Rows from block 5 of the text decoder of a small image captioner, named by matrix and row number. Rows with one number belong to one neuron. Each number is 128 + 32 x the weight over its row's rms, rounded and kept within 0 to 255. All counts start at 0. After the name is the row's rms in percent of the matrix's.
After each neuron's rows are labels from the 100 texts, of 14976, where the neuron reaches its highest value: "fires on" is the input token at the peak. Only what is clearly more common there than usual is listed. The data: views of escape-time and Newton fractals. In brackets: how many of the 100.
# fc1: MLP up (decoder.blocks.5.mlp.fc1.weight, 1280x320), inputs 160-319
# fc2: MLP down (decoder.blocks.5.mlp.fc2.weight, 320x1280, transposed), outputs 160-319

fc1.235 143 [ 94  55 104 107  64 125 134 116 144 144 114 173 118  72 163 137  83 136 163  65 120 195 207 119 188 171 133 158 171 110  97 125 121 143 133 128  96 106 126 194  99 119 132 116 167 125 103  97 159 147 174 138 124 105 115 128 102 178 182  95  87 130 136 178 102 171 118 141 143 178 137 155 132 130 128 148  94  86 107 149 145 144 141 119 141 174 193 139 145 114 124 124  88 173 166 124  96 142 102 145 137 120 171  71  89 137  68 154 110 159 148 146 136  93 103  76 110 125 133 103 126 142  82 127  83 139  98 118 115 169  85  68 153 180  79 160 120 167 142 136 110 162  64 170 144 134 149 153 150 113 132 130 104 159 113 180 192  69  73 145]
fc2.235 140 [ 96 137  68 125 164 140 135 165 109 155 175  91 151 140 127  94 128 159  90 157 116 123  80 175  67 153 113  92  93 130 143 139 111 128 124 139 137 153 130 205 134 168 125 128 120  45 132  93 127 147  94  50 156 114 103 100 121 172 111 194 123 105  88 121 117 123 113  99 168 107 130 103 139 205 165 107 153 157 128 127 118  95 192 114  62 131 125 132 143 119 130 136 106  67 169  87 198 135  99 126 134  96 111 116 130 129 150  78  90 125 114 176  91  95 100 124 162 143 122 151 150 131 121 162  95  86 103  88 154 141 113 129  99 126 125 118 168 120 111  85 144 137 182 148  98 180  99 178 116 146 105 148  80 111 106 138 105 166 143 162]
fires on: "colours" (100)

fc1.708 166 [119 109  89 104 121 140 108 114 214 157 113 144 165 141  82 105 123 114 105 148  84 114  54 170 100  66 115 136 120 171 169 139  95 144 121 151 142 128 111  89 147  83 105  70  86 111 164 151 143 184 192 128 106 126 124 112 173 138 148 135 147  89  83 105 146 170 153 152 149 158 104 114  79 144 117 118 172 181 141 128  83  94 103 138 140 104 185 132 142 117 171 160 179 127 169  81 116 180  82 131 127 106 103 119 122 156 113 138 120 157 135 151 125 186 110 154 140  92 156 155 157 127 167  92 118 157 199  82  75 113 151 150  99 142  85  78 170 134 114 111  87 198 174 200 142  90 147 158 132  87  91  71 107 133 162 110  90 158 108 104]
fc2.708 159 [170  55  82 108 120  88 189  68 140 128  90 136  59 124 108 178 158  96 112 161 204 164 147 108 155  90 132 154 176 130 118 123 108 163  98  84 121 117 128 142 103 146 157 110 128 106 156 111 149 109 124 207 120 154 122  99 150 110 125 123 181 140 100 126  81 118 145 178 112  97 163 125 113  94 154  72 122 131 138  99 100 118 131 109  96 127 120 170  98 119 111 116 110 126 141  53  89  84  78 143 151 150 106 128 102 130 175 138 176 118  86 111 140  78  90 124 130  90 131 198 109  81 150 122 101 144 122  79 152  53 140 183 131 148  26 118  70 117 110 146 138  82 208 150 107  87  99 134  86 116 102  98  69 159 107  97 173 133  89 180]
fires on: "basins" (100)

fc1.150 134 [200 129 116 139 121 175 114 117  73 127 117 151 167 144  98 135 156 116 152 130  78 110 148 230 116 147 113 129 129 127  92 143 199 112 175 151 125 120 144 111 155 126 147 136 121 167 127 151 128 111 214 106 126 132  51 160 149  84 102  91 148 120 122 135 144 172 177 151  73 126  86 161 109 170  88 106 121 141 188  64 140  76  60  78 104 161  63 137 110 109 117 136 143 148 117  95  83 115 193 103 194 140 206  94  83 145 189 155 172 143 148 108 160  70  84 103  98 112  73 174 157  73 150 154 101 152  95  93 125 156 120 121 152 123 128  96 151  97 140  68 130 130 176 153 161 128 146 100 125 116 143 119 134 149  85  83  94 176 149  81]
fc2.150 134 [143  52 128 194  85 159 136 104 151  92 134 111 111 131 118 106 120 150  78 128 146 113 128 134 145 142 125 168 115  91 165 170 151 100 120 107 104 118 107 112 127 206 198 151 150 135 134 129 147  92  80 107 153 155 150  51 206 130 113 177  69 143 120 102 100  98  90 117 132 124 170 113  69 187 139 195 146 112 185 127 122 173 146  81 164 101 163 137 153  95 144 106 139  93 113 143 134 141 130 158 133 124 138  98 113 145 156 142 158 141 148 215 154 131 137  68 112 130 168  73 151 183 172 122 147  41 126 189 117 147 115 126 122 125 126 143 147 169 170 153 152 110 157 135  76 120 128  96 150 174 144 136  97  96 111 147 142  91 162 166]
fires on: "basins" (100)

fc1.92 107 [122 138  77 158 113  63 146  97 145  69 153 155 159 105 205 105 131 152 174 119  86 105 105 120 139 188 136 103 138 131 153 174  51 132 108 125 115 112 112  97 121  69  88  75 109 153 148 178  76 183 136 143 183 171 161 153 105 111 104  84 129  87 177 124 111 120  81  39 163 160 130 120  98 126  84  88 162 179 127 150 168 157 177 147  77 137 159 160 105  57 154 132 153 115  93 122 148 118 145 113 152  96  64 180 128  94 107 170 160 137 122 104 181 180 185 176 133 127 158 105  84 105 175 138 186 126 137 106  85 142 182 154 143  88 121 104  91 122 159 151 151 118  71 119 155  93 143 125 147 133 175 123 127 121 135 100  63 145  98 112]
fc2.92 102 [102 134 127  74 124 195  34 139  95 123 109 150 127 154 150 161 108 106 180 179 145 119 112  99 127  71 134 115 147 133 151 152 162 109 154 140 170 148 167 134 120 193 119 129  99  88 141 108 160 190 121 121 101 131 156  93 100  91  89 107 183  98 164 113  76 159 189 114 197 176 110 151 152 158 109 136 128 132  70 105 127 122 158 139 102 134  90  96 147 150 160 180  79 104  44 119 141 141 135 123 145  47 100 158 111 128 117 100 161 135 107 102 124 158 158  62 147 121 131  94 138 176 120 113  90 104 183 195 139 153 104 113 118 148 166 184 129  85 109  86 114 183 171 127  99 124 139 169  98 137 110 154 111 146 185 145 161 119 152 174]
fires on: "colours" (100)

fc1.41 119 [155 126  89  49  67 163 130 123  94 140 102 107 126  85 129 137 155 126 152  95 167 153 184 101 158 143 141 148 143 211 113 130 126 112  56 174 122 149 166 129 134 153 126 126  87 143 129 147 138 139 118 144 168 162 112 152 165 143 141  59 136 192 113 134 138 163 157 126 146 154 135 153 173 125  40 155 131 102 166 147  84 125 126 109 137 126 109 112 136 139  80 140  96 165 219 122 121 117 166 113  95 181 101 162 120  98 154  89 121 117  81 118 125 134 159 135 116  99 112 161 163 154 121 123 122 112 116 127  91 101 135 158 177 182 170 158 127 117  97 166 120 138 131 167 162  87 109 134  55  91 167 114 164 188  99 138 152 180 129 111]
fc2.41 121 [118 104 153 122 139 154 135 120  93 115 116 165  86  97 129 124 143 117 106 155 123 158  81 135 108 117 141 142 127 140 142 145 125  96  99 126 142 141 146 112  88 134 117 118 132 203 115 111 159 170  99 138 122 113 105 137 157 120 185  94  67 129  92 160  98 131 108 173 134 230  52  91 134 138 103 110 123 106 159 106  93 164 141 202 117 195 202 101 136 124 202 185 130  98 187 119 120 145 120 120 111  91 140  91 120 190 100 132  70 120  83  86 157  99 136 139 120 183 101 127 107 177 180 176 111 101 142 190 111  95 154 158 110 139 114 108 123 145 115 140 117 155  81 207 103 131  70 151 115 146 175 108 144 143 164 128 130 115  68  84]
fires on: "basins" (100)

fc1.399 135 [ 59 157 135 207 161 159 136  67 124  97  99 102  59 102 114 137 118 115 103 198 142 155 183 131 158  93 102 142  74  81 131  65 178 196 128 156 128 163 114 104 146 113 132 102 154 116 185 186 103 109 148 138  76 111  94  78 183 133  80 131 144  74 109 156 124 138 149  93 120 143 136 130  61 108 142 105 170 167 145 102 165 134 141 126 138 132 101 117 176 136 139 140 116 112 123  94  92 137 144  91 114 160 166 135 154 129 103 102 125  99 117 111 142 110 136 102 184 122  76 112  97 135 129 146 119 131  96  98 123  69 108 137  66  32 105  99 156 183 124 151 164 158 129 132 168 162 107 120 106 130 140 146 145 125 155 198 132 134 130 157]
fc2.399 118 [134 122 118 103 145  83 147  88  94 113 166 151 176 116 153 115 114 156 126 129 179 144  76 104 119 118 116 219 125  73 140 216 102 104 149  97 104 105 118 117 147 128  98 167 149 150  78 156 119 229 104 144 196 129 168 155 120 134 150 149 137 116 102  90 149 113  90 137 113 136 118 193 110  96 112 123 124  97  31 143 120 143 144 131 212 115 107 104 117 155  61 128  90 133 132 156 133 117 127 155 130  97 121  99 149 184 180 133  61 115 151 128 191 116 112 125 118 107 151 141 136 103 181 101 117 205  81 137 164 206 145 171 112 162 125  70 118 151 158 125 142 133 138 161  64 133 164 162 124  75 143 105 115 119 137 152 105 113 161  56]
fires on: "julia" (54); "mandelbrot" (46)

fc1.45 102 [114  91 120 108 185 118 150 165 171 159 174 148 157 134 171 141 123  88  94 124 110 137 167 173 146 155  84 117 130 137 141  89  98 125 162 147 160 172 113 126 163 209 131 102 111 109 116 148 192 107  87 107  94 106 101 153 113  86 171 144 107 124 168 159  49 139 164 134 112 117 144 102 148 128 101 156 146 137 154 138 127  89 132  99 135 157  94 148 179 128 164 127 133 104 159 143 108 181 121 164  97 157 147  59 186 141 116 135 209 133 131 126  94 108 159 140 180 112  83 142  81 122 121 153  87 139 103 127 135  73 152 128 124 156 144  27 146 102  80 106 111 121 134 145 136  12 123 104 120 152 154 128 161 118 104 128 109 181  72 105]
fc2.45 106 [138 166  92 150 102 123  47  92 143 109 104 183 120 111 179 137 178 146 158 142 135 162 114 113 126 116 142 141  88  69  69 102 147 126 148 101 159 146  91 137 138 121 174 136 120 134 156 126 100  79 148 114 140 106 146 134  79 185  82 133  91 197 110 159 175 180 152  97 131 171 117 165 134 127 151 166 137 111 151 119 152  78 151  91 159 150 117 174  82  81 165 117  84 158 177 125 145 139 187 154 132  69  86 105 135 123 128 111 135  90 128  63 104 116 134 167 128 167 180 127  95  82 146  95  92 109 129 119 104 136 149 167 140 163 163 159  25 173 130 142 117 106 152 100  58 171 125 117 171  90 154 129 135 132 141 207 121 117  90  87]
fires on: "<end>" (76); "cool" (10); "vivid" (7)

fc1.724 077 [137  78 150 129 139 108 151 170 122 133 172 130 141 191 127 136 136 123 135 153 130 161 110 141 162  91 151 113  82 143 138 137 139 123 131 191 181  87 135 140 123 127 129 143 162 162 126 160 157 131 122 156 110 195 145 170 167 164 143 123 158 182 130 184 168  82  86 101 103 144 133 108 120  71 179 135 144 164  53  93 133 171  62  80 154 123 136 163 188 122 120 113 122 141 149 107 125 146 160  90 115 149  79  45  66 173 127  59 126 152 183 155 125 198 152 158 100 117 167 152 147 103 146 120 181 146  58 129 137 126 182 111  88 130 123 131 111  98 152  87  93 135 169 136 101 129 104 151 155 122 180  96 125 150 142 148  84  91  52 145]
fc2.724 075 [118  96 105 180 143 133 131 149 139 126 120 106 115 117 105 138  95 109  99 163  77 108 157 115 192 121  93 167 183  69 145  63 152 179 112 137 129 101 132  90 117 112 132 135 137 102  95 150  57 105 102 136 137 107 125 105 124 133 121  14 104 123  73 193 132 108 169 101 130 120 113 100 182 105 146 131 137 147 116 135  46 139 167  72 137 124 110 119 142 130 130 188 125  69  98  97 125 136 197 128 152  76 142 133 102 166 144 112 103 127 126 141 130 111 108 147 158 103 150  89 117  86 177 192  77 135 144 157 117  89 116 143 196 135 155 110 163 120 119 147 164 115 126 119  44  95 107 120 138 134 122 122 146  82 137 207  97 116 146  93]
fires on: "julia" (100)

fc1.579 103 [121 108  77  93 109  94 116  83 195 109  48 145 190 112 193 127 147 104 156 133 164 157 134 155 159  76  77 115 130 152 132 163 112  71 152  92 117 147 117 195 152  72 169  80 129 121 114  96 154 138 137 142 160 143 110 158 140 156 126 161 180 134 169 144 121 147 133 103  55  99 120 158 140 162 145 188 120  84 171 158 132 116  46 120  68 105 110 114 109  76 150  99  98 114 152 128 123 119 174 138 114 116 100 112 151 110 100 132 159  89 103 156  95  86 166 125 154 108 131 110 145 127  99  88 124  64 162 119 111 169 188 115 151 193  90 108 126 111  46 101 122 152 136 149 143  40 153 105 131 109  96 106 122  76 136 116 119 106 132 115]
fc2.579 101 [104  88 158 129 147 108 119 113 117 104 164 144 109 114 197 161 122 132 141 124  67  85 123  94 153  95 113 188 118 135  84 164 104 161 167 152 160 143 209  82 176 158  95  96 100 132 206 162 158 163 133 163 121 175 125 140 124  95 106  86 102 116 120 129 125 129  75 149 169 150 140 119 101 114 174 167 118 132 140 142 176 107 109 108 133  84 127 105 163 117 140 148 183 110 126  76  80 106 102 147  79 142 142 102 127 151 157 109  81 131 109 129 129 195 149 115 115 126 115 141 152 128 105 191 123  95  81 143  84 162 140  75 144 113 155 178 150 129 171 135 116 109 155 153 166 135  66 124 111 163 160 137 169 134 142 135 141 123 146 104]
fires on: "basins" (58); "burning" (42)

fc1.601 101 [105 109  58  78 119 147  90 174 112 106 103  95 168 105  89 169 158 149 141  88 158 101 108 175  98 150 138 154 125 123 133 220 149 127 140 165 108 137 175 130 196 192  85 139 165 133 133 116 140 180 182 130 166 172 125 133 160 127 163  91 158 119 144 172 128 111  69 135 181 159  89 106 124 108  93 136 106  67 172 159 101 140 136  98  98 124 122 162 161 103 119 163 131 202 144  96 156  99 112  95 113 139  70 169 122  90  64 153 143 133 118 138  80 118 127 186 137 142 120 154 143 167 170 125 115 155 140 157 133 107  89 156 170 181 153 149 126 161  87 114 109  84 132 135 155 132 158  80 140  88 114  72  66 153 114 196 141 137 121 140]
fc2.601 101 [132  60  96  86 148  85 114  87 123 135 161  99 142 151  95 150 114 166 142 102  89 160 188 148  67 192 106 126 138 157 150 128  87 116 130  78 144 170 109 168 100  78  85 109 147 122 127 212 144 136 104 132  81 129 179 148 103 152  56 158 131 157 176  50 101 131 111 159 111 144 124 166 133  85 148 112  84 116 137 179 168 142  84 110 154 153  98 111 111  95 161 142 153 183  73 148 139 110 164 156 144 111 144 109  65 172 165 146 129 140 152 137 108 101 147 163  82 149  90 145 161 129 116 144  98 131 186  45 129 137 137 117 109 126 131 184 125 108 151 131 153  71 164 123 159 148 126  96 141 163 119 144 154 120 138 150 124 179 157 111]
fires on: "burning" (100)

fc1.592 088 [ 78 121 142  46 123 188  78  88  81 126 152 120 133 110 163 130 146 159 171 140 139 139 153 111 142 129 116  85 150 180 166 172 159 152  73 112  73 131 194 138 132 141 198 128 158 206 148 138 126  91 146 144 161 126  99 119 176  88 149 130 151  98 129 153 110  71 128 153 128 199  94  83 152 134 165  69 139  98 185 177 118 138 199 121 153 163 107 172 128 136 109 168 159 139 114 164 181 153  82 132 133 129 150  75 130 100 134 171 144 176  87  91 147  65 176 144 109  73  96 115  85 148 172 136 120 197 109  73  58 156 138 160 103 110 105  87 116 141 154 209 185 127 165 165 103 177 151 107 132  86 145 139 122 133  99 116 134 100  71 141]
fc2.592 094 [ 83 107 147 129 138 137  69 115 112 174  93  88  81 116 126 155 158 193 113  87  89 138 141 153  81 125 120 111 122 145  85 168 108 146 128 132 111 157 215 170  95 132 164 140  72 146 119 116 153 172 163  91 153 180  98 124 150 131 186  98 113 134  96  75 127  90 136 118 201 152 113  85 130 160 142 159 169 141 168 124 136 165 123 162 164 115 166 146 221 206  81 102 164 143 126 146 141 155 127 148 123 117 193 161 144 146 137 165 145 104 114  96 133 198 141 149 138 110 126 119 188 142  93  88 197  90 193 137 154 130  92  95 177 136  91 180 167 137 116 120  90 156 117 170 124 143 110 201 135 117 149 144 107 128  96  93 138 147 151 149]
fires on: "basins" (100)

fc1.431 094 [151 116 176 141  46 102 136  69 137 124 123 155 147  89 129  92 162 121 112  98  98 129 106  66 147 169 127 152 124 151 146 139  98 186  65 162 136  99 122  61 122 148 159 136 100  70 137 110 104 165 125  71  80 151  60 115  87 114 146 159 158 161 116 141  91 100 150  66  97 159 107 107 175 135 172 155 143  94 133 148 165 141 135 136 127 115  59 136 121 124 112 105 140 151 146 107 154 114 148 120 135 139 121 132 167 122 143 103 161 116 112 139 121 115 109  85 105 118 115 119 110 165  81  79  95  48 150 122  73 146 109 103 107 140 149  64  81 134 180 126  97 122  78 131 135 147 137 109 170 102  95 111 132 202 157 107 137 110  58  99]
fc2.431 102 [ 88 124 151 158 151 173 159 140 166 130  45 144 110 104  87 138 130 128 163 137 126  93 114 119  68 152 154 136 109 109 119 109 125 110 116 176 127 120 129 132 150 176 120 155 138 192  83  65 100 170 100 115 106  50  83  95 116 138 133  66 136  80 171 148 129 131 110 146 106  89  56 177 154  65 126  74 149 109 110 150 177  70 106 149 174 104 195 166 127 195 142 131 133 156 111 109 103  74  88 127 110 171  82 147  79  58  90 116 156 179 106 136 139 129 108 109 127 153 133 105 125 129 122 183 144 131 104 129 107 169 175  83 126 140 128 145 137 125  91 123 196 123 152 181 145  66 134 140 163  98 131 147  48 163  79 150 139 144 133 140]
fires on: "burning" (100)

fc1.463 088 [202  82 118  86  80  90 166 141 148  96 103 121 103  91 145 208 120 185 116 139 138 156 121 118  85  96  89 147 128 146 152 203 148 131 161 145  98 201 120 123 113 192 162 138 159 129 136 174 150 162  90 101 151 171 153 101 100 148 148 162  98 165  59 150  74 130 146 180 171  85 122  59 188 129  96 143 115 126 172  83 141 134  87 156  88 123 119 134 139 106  93 151  75 124 138 148 189  90 122 139 122 151 152 121 143 156  97 183 143 150 132 188  72 148 115 126  98 126  99 120 162 188 176 140  92 110 124 132 135 121 151 116 141  91 113  88  77 121 137 192  96 171 145  97 175 150 146 145  87 143 145 101 110 179 174 134 162 104  75 141]
fc2.463 081 [111 120 103  92 137  74 128 132 165 109 114 127 160 105 158 147 155 190 139 153 121 125 152 111 138 113 133  70 116  66 114 111 130 125 146 128 133  98 128 121 102 102 180 165 119 118 189 146 139 123  98 119  91 133 186  60 160 166  91 117 163  79 239 172 139 170 160 125 165 106 143 134 148 122 118  87 101  98 166 110 132 161 158 172 129  91 132 133 164  96 150 103 162 127 106 145  75 137  81 130  96 182  91 129 115 184 126 134 202  77 105 166 147 163 109 132  49  61  87 147 111 160 151 117 138 149 150 131 148 113 118 119 147 118 136 119 128 149 129 161  79 152 128  81 168 143 134 136 116 147 136 134 160  90 165 196 127 129 101 125]
fires on: "basins" (100)

fc1.536 091 [121 114 156 165 144 159 136 114 106 127 108 114 149 131 145  57  58 135 119 135  54 165 116 110  81 188 101 128 114 123 139 116 117 115  81 132 210 108 131 115 132 106 163 141  95 142 134  90 158 101 104 104 116 153 147 130  89 194 162  23  87 155 169  93 140 136  99 104  87 133 138  94 156 109 129 112  68  63  96  86 154 118 163 110 157 127  92 134  93 207 139  75  75 129 147 123  98  91 131 181 132 129  80 184  89 175  80 133  60 211 170 127 112 163 159 113  90 110 191 146 127 165 163 165 108 134 129 147 127 139 104 112  59 119 146 121 142 107 111  76 121  97 157 125 102  95  74  89 141 129  89 113 122 111 136  71 126 100  73 103]
fc2.536 077 [176 110 146 126 163 123 111 119 175 108 112 145  84 167 159 103 124  96 116 161 105 142 130 101 123 124 150  99 164 159  94 131 172 118 165 138  87 156 189 111 165  89  82 109 126  89 116 176 211 153 124 147 137 141 154 141 104 139 142 180 127 122  83 141 109 116 136 158  54 132 119  88 140  99  88 177 144 171  73 113 161 118  86 120 160 125 101 145 120 119 111 137  64 106 114  79  82 127  94 104 127 153 157  94 128 143 105 114 189  94 132 176 189  53 111 135  96 156 133 143  77  94 126 146 116 146  90 160 170 181 129 179 141 133 145 127 131  93 124 135 101 174  63 165 130  93 161 186 186  79 127 121 144 131 124  94 121  54 125  97]
fires on: "colours" (100)

fc1.73 078 [128 171  72  98 143 153 100 127  81 109 129 129 134  86 147 112 115 130 161 143 143 193 117 161 125 189 124 167 153 104 107  95 163 161  99 132  38  82 131 123 156  76 151 105 132  90  86 128  93 125 137 156 120 137 119  59 155 105 165 122 131 138 153 160 142 117 127 108 165  92 109  84 110  94 133 123 111  92 114 127 102  69 119 163 130  96 115 139 144 142 185 161  99  96 141 111  89 129 148 108 105  88 161 150 149 122  90 155 155 154 151  85 112 123 202 149 184 106 100 180 189 150 143 124 104 172 119 143 156 176 175  69 125  74  86 115 154 121  98 119 165 114 147 167 205 135 107 110 135 111 151  89  85 167 150 153 190 119 105 132]
fc2.73 082 [100  96  71 166 114 151 152 113 162 181 145 105 166 150 123 198 112 145 126 144  75 110  79 112 121 172 163 135 119 126  64 109 140 121  86 220 135 126 140 151 117 128 125 135 123 116  64 133 164 141 140 107 142 160 133 147 161  53 115 114 160 138 172 106 105 134  60 117 125 142 147 172  93 112 169 122 129 181 141 131 127 152 183  87 105  70  77 171  81 122 171 185 133 133 151 131  84 139  95 102 105 102 128 101 134 160 158 168 138  97 126  95  99 209 133  85  89 108 124 115  88  92 139 167 131 157 147 172 113 178 122 124 119 128 120 180  85  89 117 143 190 131 110 136  88 155 123 150  88 112 131 156 143 131 118  82  86 102 137 152]
fires on: "julia" (100)

fc1.127 139 [134 126  97  89 136 119 230 121 130 130 100 134 131 143 118 142 110  70 114 162 115 136 106 113 137 106 100 123 144 119 143 156 110 125 197 143  93 155 115  97 163 126 148 131 102  90  57 130  78 133  69 150  95  97 107 110 130 138 101 167 141 115 108 155 190 120 171  92 176 148 177  79 169 135  95 166 114 129 149  91 127 163  85 142 114 159 134 140  76 114 156 130  71 144 146 170  75 148 189  54 146 166  86 233 135  90 164 108 171 130 148 148 136 121 142 116 138 119 177 123 122 119 134  52 113 159 129 127 112 138 144 152 138 158 191  32 144 141 138 185  90 116 157 107 106  92 123 111  90 125 179 159 143 154  85 151 105 206 116 132]
fc2.127 157 [152 109 101 158 179 127 109 148 127  81 105 170 110 112  83 171 136 115 159 122 131 172  77 126 145 134 134 112 157  57  89 119 103 146  83 120 192 112 147 144  68 128 164 174 181 154 170 125 114  75 132 120 115  90  51 189 129 119 173 101 152 134 131 107 118 146  95  93 179 128  94 111 129  88 178  88 138 110  57 185 104 158 137 121 137 106 169 143 153 123  66 130 155  67  87 138 144 161 105 154 132 153 135  52 114 116  99 191 141 128 132 125 131 116 114 149 131 177  55 151 128 142 123 109 106 145 147 111  81  91 170 159 119 104 125 108  56  73 115 112 144 144 123 104  86 152 122 118 170 113  85 119 126 141 133 146 112 110 149 118]
fires on: "julia" (100)

fc1.228 087 [129 168 174 102  63 131 161 150  94  96 151 145 104 197  91 112 146 117  96 152 184 129  98 116 126  72 186 153  87 132 157 131 175 102 144 166 193 136 106 122 153 169 110 115 159 123 111 122 136 139 181  92 108 141 152  57 153  75 146 108 129 121 136 148 127 168 128 158 130 115 125 135 141  90 187 134 113 172 117 134 157 128 120 196 203 120 172 163 172 108 122 138 168  78 119 119 153 173  48 154 128 117  58  85 164  99 101 153  84 133 152 127 121 125  86 113 109 112 145 101 137 110 117 105 126 136 179  84 111  76 107 115 157 184  84 100 223 131  58 199 187 136 144 131 137 129  99 117 172 124 112 115 114 122 142 153 138 127 119 152]
fc2.228 088 [110 107 113 120 127 117 133 143 158 101 112 117 163  79  69 114 178 122 150 187  78 103 162  77 114 154 120 146 129 156  91  73  96 124 109 142 116 125 121 131 121 144 106 128 141 141 103 112  79 156  77 107 133  87 122 108  82 132 137  84 128 101 179 106 120 138  95  51 136 205 138 124 140 168 161 143 166 120 104 137  84  91 179 140 138  98  68 125 113 146 131 154 186 161 168  91 167 110 180  94 116 144 196 170 138  71 195 134  99 153  76  83 202 181 195 144  95 153 140 151 140  56 143 148  79 102 141 135 124 155 129  93 102 127 165 103 159 170 125 129 134  98  92 159  71 100 134 126 107 145 138 182 155 156 109 123 105 104 116 134]
fires on: "burning" (100)

fc1.360 083 [128 143  96  97 148 125 108  79 145 116 117  84  63 141 162 109 149 122 128 122 179  71 119 102 143 147 142 117 195 132 120 126 142 122 136 147 101 132 129 157 170 101 111 157 188 124  75 152 150 118 107  84 146 131 141  99 130 131 143 114 111  91 117 159 188 172 141 163  79 157 171 146  93  95 168 128 100 154 132 126 109 102 131  94 173  78 131 130 145 150 130 108 101 153  93 145  40 138 117  58 137 124  78 122 203 136 144  75 150 162 148 108 157 184  46 215 106 164 120 157 126 123 114 120  92 130  85  86  78 130 146 154 155  95 104 122 164 170 141 147 153 146  66  91 131 129  84 122 142 117 122 183 132  96  37 152  97 176  33 122]
fc2.360 083 [130 115  58 178 166  87 126 157 136 106 141 109 165 109 126 136 158  35 134 172 156 146 127  57  77  72 141 139 139 137 123 195 104 103 113 121  50 119 135 169 103 109 132 158 122 110 147 142 154 144  37 129 128 148 169 140 163  93 145 194  90 132 135 121 142 144 143 154 184 191 126 149 135 114 106 172 164  89 115 163 107 153 103 180 189 125 103 126 141 126  99 149 143 117 148 135  92 148 115 121  99 202  96 151 118 150 153 133 160  82  91 123  91 153 104  98  80 167 117 186 108 143 124 157 156 109 116 154 186 105 134 176 131 153  74  95 148  75 164 202 131 110 156 126 105 144  98 104  91 154 142 103 112  96 126 193 108 149 102 121]
fires on: "<end>" (62); "earthy" (20); "dark" (8); "warm" (7)

fc1.118 098 [140 123 175 122 147 115 178 124 108 171 120 114  66 141 137  98 172 132  53 106 141 159  75 114 105 159 127 137  98 171 145 137 134  97 133 127  97  73 107 104 103 140 133 129 164 157 139  74 120 133 174 155 112 162 137 142 104 114  96 153 147 124 119  76 114 134 100 104 107 147 131  97  87 142 102 179 110 174 150  88 132  62 107 135 145 152 147 105 122 130 106 120 122 109  96 124  90  48  94 109  73 136 105 184 241 166 140 118 184 104 141 200 117 168 135 135 106  87 171 144 130 122 128 138 115 118 126 138 100  91 108  89  86  95 135 129 192 153 135 174 160 105  85  75 194 112 166 109 110 136  94  90 175 121 114 162 160 145 132  89]
fc2.118 088 [173  74 125  92 104 113 104 135 133 102 110 143 129 169 113 131 174 118 130 147  66 107 100 156 118 172 153 194 146 127 133  50 108 189  94 162  81  92 102 168 104 120 125 168  92 225 100 123 142 133 108 129 108 168 195 178 139 155 155 112 174 142 101 138 137 118  65  91 107 109  87  92  85 125 154 100 117 161 140 153  94 118  66 139  86 118 140  93 103 178 174 137 156 120 166 120 136 158 135 105 119 121  65 127 194 118 121  49 222  81 103  95 149 134 112 116 147 138 151 149  89 108 118 166 137 192 149 144  93 127  98  98 138 108 104 166 106 157 127 105 127  98 147 132 221 115 146 132 117 108  72 140 129  99 215 115 102 113 124 124]
fires on: "burning" (100)

fc1.372 111 [187 165  64 138 197 122 106 106 104 120 140  99 126 101 173 118  70 176 135 100 120 109 112  77 154 125  82 105  86 109 148 133 111 135 150 149 113 140  61 138 133 142 140 115 113 156 153 114 127 176 140  64 175 171  85 128 157 139  95 144 126 153 141  42 111 103 162 115 117 154 126 164 159  64  83  73 136 124 130 148 127 162 154  82 132  90 127 114 130  80 164 113  79 109 120 185 141  84 146 156 143 128 101 113 121 163 159 137  82 185 153 159  89 202 155 107 117  83 164 107 125  94 182 180 176 151 125  96 137  93 123  91 125 135 105 129  93 104 147 102 139 164 139  41 128 107 145 187 119 116 151 131 123 141 143 169 156 103 112 114]
fc2.372 115 [140 157 162 106 153 102 123  37 176 156 138 119 160 104 143 105 136 171 139  99 122 141 119 120 119 112 102 123 165 143 156 178 156 102  81 169 144 119 155 131  85 178  80 158 185 106 108 101 115 165 106 128 169 132 160  97 103 142 111 110 129 128 178  86 157  87  73 123 162 130  90 114 123 136 123 142  90  84 140 154 165 147 142 109 147 115 142 114 180  95 164 142  63 152 154 168 156 132 113  62 147 119 119  81 134 144  72 128 141  92 159 153 112 124 183 132 152 130 156  93 129 108 180 158 169 200 119 176 114 120 157  61 142 160 102 157 164 118  89 174 113 190  88 136 173 107 118 133  98 158 142 137 102 113 154 129  95 116  83 122]
fires on: "colours" (100)

fc1.654 121 [ 80  88 130  88 124 144 135 172 131 112 165 121  96  73 159 108  66 119 167  80 152 155 150 121 114 134  95 139 136  97 113 158 176 170  40 126 120 175 172  96 170 191 122  92 180 182 188 118 114 141  79 154  90 144 135 134 156  97 139 112 111  98  95 108 125 104  93 123 169 150 176  81 147 137 170 180 142 142 120 171 117 120 185 174 115 155  65 118 130 120 103 180 182  76 146 117 134 164 106 178 159 107 150 146 114 150 134 124 126 184 140  81 124 121 118 174 131 118 142  69 107 137 117 127  90 205 162 211 164  87 159 128 117 101 137  98 114  70 140 123 145 142 127 132  28  50  39 132 118  93  98 137 108 126 142 158  98  74 145 122]
fc2.654 118 [ 74 106 124 150  78 104  80 128 146 168  60 110  96 159 180 125 167 134 117  80 135 138 108  70 121 113 162 151  85 152 165 131  96 126  73 176 144 133 109 120 132 110 165 210 192 142  92 204 123 105  92  84 124 156  93 179 142 140  99 139 137 177 115  88 143  83 114 113 188 131 153 161  57 118 170  89 113  67  87 121 157 120 143 142 115  89 176 139 140 138  96 109 137 110 141 104  95 112 122  65  90 104  83  92 135  76 143 101 135 125 164 146 102 139 132 118 114 176 116 128 154 117 177  87 127  38  76 112 166 191 101 112 160 170 131 124  90 163 102 119  96 159 111 132 173 171 149 105 183 160 105  62 114  97 116 117 142 126 139 131]
fires on: "<end>" (82); "of" (18)